{
  "dataset": "made-up waving flags",
  "horizontal_flip": false,
  "arch": "dit",
  "logit_normal_time": false,
  "width": 256,
  "optimizer": "adamw",
  "batch_size": 512,
  "epochs": 59.9,
  "weight_decay": 0.2
}
Rows from block 3 of a small image flow-matching model, named by matrix and row number. Rows with one number belong to one neuron. Each number is 500 + 25 x the weight over its row's rms, rounded and kept within 0 to 999. All counts start at 0. Numbers have three digits each. After the name is the row's rms in percent of the matrix's.
Before each neuron's rows are labels from the 100 images, of 14848 (inputs lightly noised), where the neuron reaches its highest value: "peak on" is the class under the peak. Only what is clearly more common there than usual is listed. The data: made-up waving flags. In brackets: how many of the 100, against the usual share in percent.
# fc1: MLP up (model.blocks.3.mlp.fc1.weight, 512x256), inputs 0-42
# fc2: MLP down (model.blocks.3.mlp.fc2.weight, 256x512, transposed), outputs 0-42

peak on: emblem (35 vs 1.6)
fc1.352 084:561491456512504542508559485538492480516483507511482501486510507521512525491466532519516517545471489546495455519510504489491487516
fc2.352 080:510495481510489510514515465504481505499485508510489478506482516532527513524528527505507479555515494449505523509487476499516487481

peak on: flag (87 vs 44.1)
fc1.183 095:510497524488491491480455464486483504532533507491535481488474502512569470486505542509468502486502483493530518476515495515481502540
fc2.183 106:506505502486478473491503485494481485493486478501475504523482513503470468485513562481460507502447503488449477470487554537494496489

peak on: flag (97 vs 44.1)
fc1.416 092:508505465512516552493483489540499510450490542501473505478475526514485543502486482465460502505506499519491505520487487512488534476
fc2.416 094:486494490489444507508458453458515503505486521461472436496547479487485553505479463498489475490499502482473505534495514487504524508

peak on: flag (70 vs 44.1)
fc1.420 080:536462504508481455503517483472459488505526515520524505513518500489568491488485514541489490514470505482473502501531463471489487536
fc2.420 097:514454508496490476464466514503547491523434491537553499450444480474486451513509520529485495504512513511524480496465506506493523457

peak on: flag (73 vs 44.1); emblem (27 vs 1.6)
fc1.224 089:504493487527471517527495492479510493471472469481462508507520514511480489501508527515502527539512472484476543447497509517535495492
fc2.224 090:482476509513474521514474508556514458509506473469501498461478456524525498517494552516508517510495469491515460474509519500483526502

peak on: flag (84 vs 44.1)
fc1.232 096:562500505485501482504522511494500500499519459459503513496504525481462519511510483517508521505517507465484520505510482497535503534
fc2.232 099:493508527499464467507537529498511525506504476479458529478462479509518520513526500524511509521476509498508459474484498477476518488

peak on: flag (78 vs 44.1)
fc1.456 087:517458452484478513470493461477439507466506524493497475495449522510506539500467510528512517507459527503478504504513515468505526495
fc2.456 089:497543461501487496497473531507482501522483472515499585494544469483500533512520478515478470499508517492514518504503517524520509501

peak on: flag (70 vs 44.1)
fc1.6 114:505431520516493551518505507485491515478478489506492480512524525533531456487518512497479495463512452500471507454505502557504496498
fc2.6 156:507511514494521509486508529512475524521466481541496546462481468505522472520515493499512494466499459509503489480496503574506514509

peak on: flag (70 vs 44.1)
fc1.396 084:534504549505475466528498508508544484508519492543489511478452483499508493511487501503463479444494516513474498469514507519496504489
fc2.396 083:509501552502487489495527476488496453520485482539477513487523493521515472483493465468454507403494531514497492509504445537513474509

peak on: flag (91 vs 44.1)
fc1.490 088:511476495498523492534521488498534522521520500474502498502459512503514519507531553536482459495499545500525522511485495481461539467
fc2.490 079:485594490498517460494518475522550534446517488501484514513498543481524490497512515545453504513474505515500504525491472523515525511

peak on: backdrop (100 vs 53.5)
fc1.300 106:473518473520476520495482519458505479456510479548485443503530518499518542485461552503500542519508478494470465451501509515496521551
fc2.300 119:474547471501451524505479506490510453560462482566473527502504512520504535537512532488490483480511499504494469520515475483496489432

peak on: backdrop (99 vs 53.5)
fc1.504 094:519518523522492512470512509512532483462481503526505473506516529516529485479480540532452549481509455522484462483512505507514516533
fc2.504 098:521557528481499473435519452523550480487453544521512471499507586488496476471469507509500479428494463489502469494528454532491478507

peak on: backdrop (90 vs 53.5)
fc1.235 085:494487458499510493455498515518539485511490470516526487503456498491517489510491509515496490519482502500499502459518452515526551488
fc2.235 095:482460477482504478495472510506539486461518486491502539446521486512517513483464459493543492484468500467494475501509549490495529505

peak on: emblem (64 vs 1.6)
fc1.299 108:494502475495516528510476495526480489496530517485530486510489403504493533513478498511530506519507545496516481483498504445505526497
fc2.299 067:529509468510502502506498508483491490498489469451543479499508554477531523464511497511507495490484538513484491509507508547486506490

peak on: emblem (51 vs 1.6)
fc1.43 090:523528484485502454523528511493458493488559532513500471470478469496557494504551482496545512497461515526503499529482442532492473491
fc2.43 092:510522502508521456477494483471469498500449528483517537497527545470508468521471478490506521485520506506513506516489548519509515511

peak on: backdrop (87 vs 53.5)
fc1.156 091:474499503482490466530560506461478538550508487469541496497441512476514529551517442528497517470488496504499485496491528513533525491
fc2.156 086:509477520496469468469596505527477504506503493507546486477527501510498525488475432576517507503478518513485477508504455505514494531

peak on: flag (100 vs 44.1)
fc1.108 100:540494511502500466476474487506505543479574502518481498485472502489499476510488532479426487479463505510520493513429446502495503478
fc2.108 096:483506455514495518506512532524515543525478489514512535510462528515480518532513503472531510489505518502492503509518506512495481516

peak on: emblem (28 vs 1.6)
fc1.97 132:478479486500489531523481480488493499517503553467494481460491487517478496493471499492510486505545478469491499542456505510476537471
fc2.97 102:442475501524506496474512513503506472461486476531524538471525448476487511489496510504532536538537521494525474448505515484497517486

peak on: flag (84 vs 44.1)
fc1.304 077:537483519510476563496531532498491519507522517506465526487534499528474526497508496491518515503505541470503493489468438493515524540
fc2.304 102:496449546490512485513481501513454497531551497528498522523460468494489529499528510484479503543481535516500506511499531476508480460

peak on: backdrop (90 vs 53.5)
fc1.279 101:504490494523488528493506548520477452488494507490517456510515549498525498472463531507488530510504461499468493465522546531509548488
fc2.279 100:487535467497468530485483516472495530483491505492503492514470462501484487530520545495520491552505451492512486493499490526495521472

peak on: flag (95 vs 44.1)
fc1.355 085:513499495538521498481518556470499498479500494511525503506488496475514485531521494547495504463481460508498512511488471510527513539
fc2.355 083:484503508511524464450521564514520515524458504517463504505491446510512459483485515498516491464498506492540480497486527470476529488

peak on: emblem (34 vs 1.6)
fc1.48 086:510501476500504473506541493510495493495511483463480489502519520470499471511516504496468492498488546465502480497464455476536514499
fc2.48 095:499486494490493515540559473495498510520516485472495496463479505503505489508506492490452516517506550516496525535507501480521502488

peak on: flag (100 vs 44.1)
fc1.187 084:532514522503559499482516436514508493518486472459487515488516496454528496522485494477499518513522501523492510492504475516511488501
fc2.187 106:497525535502542472520517463458513514476505460457500481513489483467522485469522485475505482486470481493521506492498507478491485501

peak on: backdrop (95 vs 53.5)
fc1.61 132:515503528522498525492494460516488483497476583504547441513524511541545498484549489459455484546512500518463522525462498479467499505
fc2.61 122:493479525479495511490497491501513466498489433481515494514557517473509534499531520531516513523523463517535516468485476486495436477

peak on: emblem (28 vs 1.6)
fc1.402 093:453497543494539508561426517526508515469490493502512492492482504506527509516488509499483479566518483521503488480473487514518507511
fc2.402 083:523526498494564468560493530476511489491474482489477503531487493511491537458494492532487472570507494472502513473488507510531484484

peak on: backdrop (85 vs 53.5)
fc1.64 099:511491482500506505480478498496433497500505488549472531492505524517446470450494509481515525502514500510460474484532520543487547529
fc2.64 093:505462498484569454454499504515503508482498507522487452523436537521469464530480470499513522495480536490445502506520527496502530513

peak on: emblem (58 vs 1.6)
fc1.170 087:495482539488488528498537492558479506513488520540513503479497514508505493534483527452454493500506488485508477509502548483517512458
fc2.170 102:487478532500508495527517552484501508475512547530527474501475511495513477456479566422458508500508506493514498477485444503514525492

peak on: flag (93 vs 44.1)
fc1.23 083:486498521509497499475481501499522527524521527470484508545490501509515455446534523472555503426466513491482500489500547520508516494
fc2.23 098:493515579505473473465468566501490518503524490471446488442515495512510430504471524477492502459488500510490493517509445477488504524

peak on: flag (76 vs 44.1)
fc1.291 081:473481500501483477449495499463485483525504476517519473518451489519501500540529472466491488498484492510505505489520546477497479522
fc2.291 089:512487466494457485535510515527490486473544557523535537468542485490511532463508496448530516516520495490483504505495484469504492494

peak on: flag (100 vs 44.1)
fc1.380 111:497436515489519524497496493466507487425494546519497519474514467480485509520517530476467533510471502530486518492492521503489508502
fc2.380 105:482464529506458504493515549476467506473489494480557558504539530498500507510453512478545501475500483515552480487507487493509479498

peak on: flag (78 vs 44.1)
fc1.319 088:503483540491498496489461528498544494519543478482460473523519516502533468509486520531524468487498452489510484464558513526507512525
fc2.319 084:498479521497513515470469538516504500492484434493502514465507477490518439493493509523481550498526417493505513529519500469499508482

peak on: flag (81 vs 44.1)
fc1.21 098:508507471499501502495468515441448481481494518491522481491476490508526531545474521516533510527496508526459509466506538525500520551
fc2.21 106:519523524480489514520432553508465511524497516531509484511535491470482502533496521524569525520505509477518505479500474485541526439

peak on: flag (80 vs 44.1)
fc1.307 085:508495521522505522464459480484549479527498488465459481517545511508530500500449547514480503510515485519508514474491468510497507513
fc2.307 100:514479522510547502469460511519557493504479474482501543505446474486540470492498545514490507517508485514534504499480520467506497507

peak on: emblem (49 vs 1.6)
fc1.281 117:518482515524530491520525508521490467488517532499520486410453506515520494492501545478525514541502570511496488488485499464494525500
fc2.281 117:502497476499523469467490512550535484499481457489506502449453497496512483499517462506514510467498439518502509479501506508507499504

peak on: emblem (45 vs 1.6)
fc1.422 109:522410520512511520545509515520480530467477509490493463489516515527531447497539538465501509492489515505470496467475488531517521495
fc2.422 150:499474498498496473487513470574508500471517496429520455512490547505503504472530504528515520518494484511492508505496494490505494499

peak on: emblem (56 vs 1.6)
fc1.45 114:498518468507529490479491478428449492523524535498513501455477452503503515522486514514477518548481516500507493493516518455508497499
fc2.45 130:494519487499532505513490495453528504511471445492512532463460518479507473530494478499500482483491481499524482499508509538499510511

peak on: backdrop (90 vs 53.5)
fc1.269 097:512491527513495483530513534508492478532479488512541530490477507494477495530467551487514490532494525482483439469528525497527542528
fc2.269 100:493520496508469495535481515450484496473529537529515496526528525486477486475471550489463520491506573503498516492502492479513476499

peak on: backdrop (93 vs 53.5)
fc1.169 077:525491533468480488486465484513507516486470471497510504529492488519493495519465521532515498496518498424501505502509523488505468531
fc2.169 086:521469515466487493460479468458514468525500536492518501460492482507524478482529484514480488485498483529506494493527469498514500479

peak on: backdrop (100 vs 53.5)
fc1.15 120:502553418499488502489469526473522477472489495504506472501516534484524515488508507491524524527487489484484472469537550522505531561
fc2.15 121:508469475506510480476524489561526515478513507515539497516500547495509522435504520498544515516492502511491511511494457485503503495

peak on: flag (70 vs 44.1)
fc1.296 103:502508483498522512468479463441488567559501454487547503498511510498474494546516486455479471510473515511502515492475552488514518510
fc2.296 099:517501459499548496525504467522491476515507482519473500508534455494510483437454487447523497498499497485474502493490532512501490503

peak on: flag (88 vs 44.1)
fc1.96 125:452499487475512512520529529477491535547492510542504490486509482549521475516500507516465463476499525512520443511486513474497473503
fc2.96 117:459535530515482448532515517508488533500523477490475546461427512508510488527496514494490528526509494502509452475488510498466490488

peak on: flag (84 vs 44.1)
fc1.484 085:483520498510532471505469496501485522529529473471496484459506477491487516516478484436521512477514504467484505493541561475519482486
fc2.484 081:490458503524501515538498498516534509550481510518504513531474519521528514492537510450488475506500526490485496517486439523505512498

peak on: flag (92 vs 44.1)
fc1.18 090:500480493496484516491458484533519526464492536505534533528512499477503501442512514486523478477503503452522454520498473483493511503
fc2.18 098:490500502498526518485457512486527516513505552534542472462533488495522508519495489480515455428512497479517522527476493508483513495

peak on: emblem (26 vs 1.6)
fc1.379 129:550456470492486513491502451468481485530494501475491489488457484559526502510500514494498516490472485500505445468542485506485506489
fc2.379 135:524505489532465480474486505516480561495485485506442487504472522474493525502465524470498456480449504510494454561542509495517495488

peak on: flag (94 vs 44.1)
fc1.162 116:491488490470543531518494498499545503546480498507508508480508495536469504501488502440508486516502493529491514491460538512526520485
fc2.162 116:508519515532513494489470528481517546519479531509553509507524500491481449498484558496561489458509462513494520510492475493514471496

peak on: emblem (60 vs 1.6)
fc1.407 092:504436487497480488532453500514494501499519520488492480472505489521541467489517488480530506489524550522475504475520519474507525487
fc2.407 093:505499503512475460514534506578516471456515524465514473519505489524441498459550520512547478505467429501478469468511471426517491504

peak on: flag (91 vs 44.1)
fc1.280 107:497472516509529534519517527496512516478508454503510490460489475516500501467518516547530487510507500474476494520508517475517523548
fc2.280 109:477468545511516498500497482550488471550509477511496494521511489528496498522549522586510483525529519514467502536491468504495497442

peak on: emblem (40 vs 1.6)
fc1.285 082:507483475505500517497508462445502497552529487462464499490524485496533480481477479465484472524498492464481503480475503504498494462
fc2.285 099:511491488499495498506561459553454469472493498506464482499506553496495493470504514482477499488494527490470507533497499503472481521

peak on: emblem (30 vs 1.6)
fc1.341 091:496492485514497495457477486466504467545462510542519493465487507495533486515477469509488503511509471534499504491509512540510521551
fc2.341 092:488489520492491486468495526564481484489444535513493501570507481505505507464489459513486477475515479478498475486494490539498487453

peak on: flag (75 vs 44.1)
fc1.41 087:483471529519491525508496472509453497493519536470524515511488535477487493524467494498461473518526524526488512493483529492487495467
fc2.41 090:521525510508543520507512477495467469505522528450531460467526524485470485469525498487492564469478516483490495502499428495491483544

peak on: flag (76 vs 44.1)
fc1.469 079:521497475511463519524525511549483526511479514462541502542494509497494462465483470473496515452498492490487476485506478506520498517
fc2.469 099:544480476489503498488494494470468495552542536482556472487492519487489474513489462480524474476498512496513465530503550545478511465

peak on: backdrop (99 vs 53.5)
fc1.102 094:499445471505515479521454524498437481507451518553497471503497521487559520497498512453513497550464483477476491459514458497477505496
fc2.102 092:480472532498487468515525502482478485502504475472429460545486463517490515482448541513516479572474489496492482509526553516530475519

peak on: flag (95 vs 44.1)
fc1.331 093:461513494532511490520504526526460510540448525502558513505515519482495482521530447458504494477510502452497497492493461473507492498
fc2.331 099:560506510495517498518498462493428489494543531525543514516490521486505495474483440470501483478496492490518494517483495499456520493

peak on: flag (81 vs 44.1)
fc1.121 088:504505484544540497491492455498547501458521495452536522508481514499545483423502565510448548527473534525469495524484491487498518479
fc2.121 095:476527477510558507486483467512531482508522508464512546471527482510548509522529558518465533503500509507504487516512472492513484534

peak on: backdrop (100 vs 53.5)
fc1.107 089:463474485508501504484541472533541524520488527559558490486486522512504531491476520563502489481495460481450509484472452480519511516
fc2.107 096:497508509501470485467530471514486497527501510535552467490514522496485497542510500558519519545504527492516487525489502489481500495

peak on: flag (76 vs 44.1)
fc1.106 101:494460502479476500500491512512485502538487513526496515476467476515482512528454523473497495485464549512481494505513485485496516534
fc2.106 087:499495506513472502472558533465464507491496463517459466499533488469525536477485538535515496500500540513482469503515486523493473477

peak on: flag (90 vs 44.1)
fc1.198 082:564497524453509551496500469497514497498533523519487496493485490514483489505540481540472492529520503527483500496529483501478484519
fc2.198 080:444522534446489517464488475484510532499470490530494488469475504508497488471469438550522490462507521549506527466513543516499530477

peak on: flag (79 vs 44.1)
fc1.226 088:538532464531524490485516530515473497524524453575516493494549525494491547524468499470505505504489522506474467496531527513494517510
fc2.226 087:519561478519521459485507546516513497502514551551507535537479529480506520447512496486470505488516485511477514493482497496481482462

peak on: backdrop (94 vs 53.5)
fc1.57 092:538536515503460404542549525521481462502521503513551511503458494490462554505566491527473545482508515483494471537482533518514480448
fc2.57 103:490512541517473445529539487517499492496486516537549492480544532496450569488477491480469518499488526490490507485515456487488484563

peak on: backdrop (94 vs 53.5)
fc1.16 123:493456518544521532492500516517485482498462506529505468476461513524532500487510558489507519539510527505478474459528515533515540507
fc2.16 132:499490527497508509504513524472487477515489490508529528522540457511508532500437567476504498528509544501486508512494482543498510492

peak on: emblem (25 vs 1.6)
fc1.147 089:497526478488538492533478465505504495480490473464499509491534486479484473454545448548455564518491504522490458494469493515541524486
fc2.147 086:490529463504558461519515476516476478501523566496489502532529584496478498485492535503481501507461535478526524512514498498528478494

peak on: flag (79 vs 44.1)
fc1.472 089:513453506532527533501483474553465458511535480474538478512539517511514482481478512515505545493508510509498497506506493492497509520
fc2.472 090:516505488514520471487475486449459494496457527481523502498447458516471488536566481524461532488468492487491490503497533474491485450

peak on: backdrop (99 vs 53.5)
fc1.448 088:494516502503507499485515465521537489486517459545511488454525458485541532476512489558518505508485494492525462522506497535487528525
fc2.448 081:487466508511483538511523467494448517498506503539542494495491502500516558484461452529490500531519492492508495498502473492525496546

peak on: flag (83 vs 44.1)
fc1.473 084:479476502494516513496525504543478502490493589497473483496529471490519507486480474519496546475495463491514496531527527502494497447
fc2.473 087:508510541513483566516523491449458507566535586495485493543459470506474509542498473549490503514527485504484529507509512473491479503

peak on: emblem (54 vs 1.6)
fc1.24 120:534507486548509518528515484495485512515507517491545526427444449513505508503485534505496505542476552495490470495457522449521540487
fc2.24 134:495471497502480477486524496499492503480475538468526455556539522515474540497493535515491483525498535498481498508490469473493500498

peak on: backdrop (99 vs 53.5)
fc1.181 107:507492511515511460516485467487525516505503431497497482498465519478528492511563493443479552479473474500473471452470501517487471495
fc2.181 098:503451508505458462484493557509501493562504490484499446471488514490509468553453445469513529508514522510516516511488480501504504490

peak on: flag (87 vs 44.1)
fc1.113 099:494475493508489473484527497511487525493501517478501489488556463508463496521471479517539531485472466501470514481508488487526471577
fc2.113 084:474512471515476508506517516478443503522487502524461527533436507466451524468536434524538513489487433505481488520523449531507494423

peak on: backdrop (85 vs 53.5)
fc1.13 105:511471490543497480523502522453509499489536524522529495509509512512538510507478516489502522481473517449463454473500468490508554517
fc2.13 115:499532521482489477512534494465532501486486508462479549497483520490505493502503476503462475491484515473528498486479555537516537547

peak on: emblem (52 vs 1.6)
fc1.275 113:496467507519524509498520502469497472496487519494504480406478528504528458498525531484483505539494499500489486470509510547512530502
fc2.275 116:509502485496517475491511486509548498507501452471516500442467511485503469482539476500497502489490493516494514500489515477491501515

peak on: backdrop (99 vs 53.5)
fc1.488 094:470489556498511513520460531507493515497508496445504492531472502476516536510543508537531501445525478480500474454493477555508502480
fc2.488 094:490518493513541522522480519508467502527521488510499487508532524488498541494469466538528466445495475492500488498481496527486503515

peak on: flag (75 vs 44.1)
fc1.479 121:503497478469508527486494510483499483506519517512495515487502492485465478520520533519488468468543536518514490480508504477475487518
fc2.479 109:489515519525508484522527501464505563514517482541466500484534480525478527529521493472515504513536487509512507519515505496534537515

peak on: flag (98 vs 44.1)
fc1.510 082:503516481487488515483493466496486547509481489522492495485495524530497524490499539504551493540471496507471525506456491493489479505
fc2.510 089:490538491499500508502491536498464524486470495531485488541525459499464517520499512538538485556503501492485490476485478514477504491

peak on: backdrop (84 vs 53.5)
fc1.443 101:493501511529526490477487513489495482535512533510538525428463528504513504526524560510514508566501530497503487496492488485504535522
fc2.443 090:508481513503489527522504516493465517486521529498533461554527507488514524460491570502496496557497577481479499497511519504507516503

peak on: flag (78 vs 44.1)
fc1.60 091:531504509531493459510502487509453477550505522472480509503517510535494523518518464480449502520469470499499509503486483476485488439
fc2.60 097:495482501510541508519478462509474521477543501490464492512474485522477504484464420487511482518493468506481513506498495496482482553

peak on: emblem (30 vs 1.6)
fc1.132 091:536490491493507490482541497488512515493503498483500465458550483505523461472500475495557509560493554490481497494484502569497525512
fc2.132 087:499465529484534488485544490509490503543505489498494515525531497508520449529516491495528526547468531519505522490477451507516520503

peak on: emblem (69 vs 1.6)
fc1.180 111:542472513519475518565520537543471511473457500516534459522509507541495491475492518455525532466513549479484486514486512468499515510
fc2.180 112:485505491509502542540490534432521506553526464516522530455507481510480476509498515465506492478501569482467497492514527455493504487

peak on: backdrop (82 vs 53.5)
fc1.127 106:503467482504510553495466489520504516486505469485531509490542498518540491494492510485500502500523466510498503492479488495483503518
fc2.127 094:495558489500530500491482478515526516479490481497502485492437506492518455531519443482488500478484469489487481517509457528501497506

peak on: backdrop (81 vs 53.5)
fc1.458 103:463494541505512523507459509500476571509502504472516512518524462539537496466478481489516496496529522503467526530475494468495478484
fc2.458 107:538499528486543492423481507520496495486496543500520505478442524503503439506509499526443533460511535499449486508500506522473587522

peak on: emblem (28 vs 1.6)
fc1.88 136:444493500475533535464472540492489525517497484519521496458513485545510511486526512469497536498461463498490517491503552485498524479
fc2.88 100:450488518535475500497516486516521490520517489471509476494505484484489479514516499491531491518459500506534527509516518496509525471

peak on: flag (81 vs 44.1)
fc1.22 086:507482539494485465466542550533481443498495499558497509495494501507493483466497482473534494450468465509513551481538519500487492515
fc2.22 079:512522493494493456468501522488466501501501526510494500541498506505484522488516466456533495452513480502505514484490491470504517501

peak on: backdrop (85 vs 53.5)
fc1.429 093:493500519506521494461500489539527475469473514516476493496477436509482520485498520555467535442538478479493490474510474501509481463
fc2.429 105:506506539504478540524473486490499493481500516536480514531526529510483523469482527560495474432491469465476512507501528487509474519

peak on: backdrop (99 vs 53.5)
fc1.367 118:529516520526495516505498504471461469485503523542500503476468479522504514530472541504487519511484551506504492515494512457516521509
fc2.367 171:510461512491472517521534515526461527531512559546496517495559537495489543501466540493463499533507556482493505495497515479514533475

peak on: flag (74 vs 44.1)
fc1.159 121:447494492450528477469483496475500545486502514524480473475499494496504483442522511511511505495480453562474500473513523498510503509
fc2.159 125:451459516525486501482505500470459544483515516457456482491529449514495491446497479466498482482490520525461481558513523487462503489

peak on: flag (80 vs 44.1)
fc1.207 111:535520495524519539482507496468458517518489484496496511516506492506499527521461472524459508456486476501471497493472516467529523501
fc2.207 137:504433504504495485492562531550468496470498498502503483453498512511465514457548485527499521475479480512505499515519476472497514510

peak on: flag (97 vs 44.1)
fc1.254 080:506454479506490449507524511503508454566483502528518500494467488507494448503522492505481507479450499523488482485500445515498490508
fc2.254 087:507482458509499440553502534518496490482484489502500555496533483513495471530519492561484502511506491523513498506510533473496487492

peak on: emblem (25 vs 1.6)
fc1.383 086:488504470477502500505499487531457463503505491505462491506470492492480524524468521541505491531505546504512560482513509530483496509
fc2.383 086:490541535495456498478546519494462477507479484490516528506496518472489521499500516553481485496508522522503515497497494483518500494

peak on: emblem (62 vs 1.6)
fc1.5 125:511486477514539496503491487512486486521518533476521495494474459527507542521479500514505513487480532493482485485463501450528529492
fc2.5 120:484535521507515495470458514519495503492469506532474526529496483524508491515463516508510492501492420489483486479494507556500509505

peak on: flag (79 vs 44.1)
fc1.436 125:537467509544508493509540480559491485519439505493495464500490514474500466501507520492490525483506512483463469489473520495518524505
fc2.436 131:473481524531538475475526491424521511476489478502490529480489485461497474483488513499491487501490528482529501515482503481458533491

peak on: backdrop (99 vs 53.5)
fc1.118 093:518506534497501474519587460487469499518504501478535504470496516519491500498538516547473545481475513508487489510492550513494512498
fc2.118 081:513501544499502543487567449503484504509491487436526480525514478504514507458521525541497481469501505503506495490484463501492502537

peak on: backdrop (99 vs 53.5)
fc1.200 090:507490492487494519510462517470456476496520465543486488504460501520503508503546505461516519543495521521502474520525506517505514524
fc2.200 078:503527454507482525500535516510454500464500494543529513522477492471480504523468448530495525512520528502479485533531501509507479527

peak on: emblem (37 vs 1.6)
fc1.160 084:511512535504512498463490487510495477491492491479457506502487531479498465485513488461541492460480541476492442511497494507503494521
fc2.160 083:495500530495517482491522470489482500523514530517466557500483478476455451466477561474522485491487501493518492522500503525513466478

peak on: backdrop (95 vs 53.5)
fc1.459 104:475493449516535520492470493489524500505466487505490465505492534488517523525487462524545510516518461479468474455537491500509491543
fc2.459 115:505497503513503532496424504486500509529530476476512522520504526507497488496499491513551514509530484501472508510504502499524512516

peak on: flag (80 vs 44.1)
fc1.289 132:541498474500516493474490491497515503537453468477505450498513481481488510484495476506510484524491497442472454496507494508549497506
fc2.289 105:512474518501506521508451500507507550507506521487513493515467451547478467486465490512484449478488543474490474493523498489451475475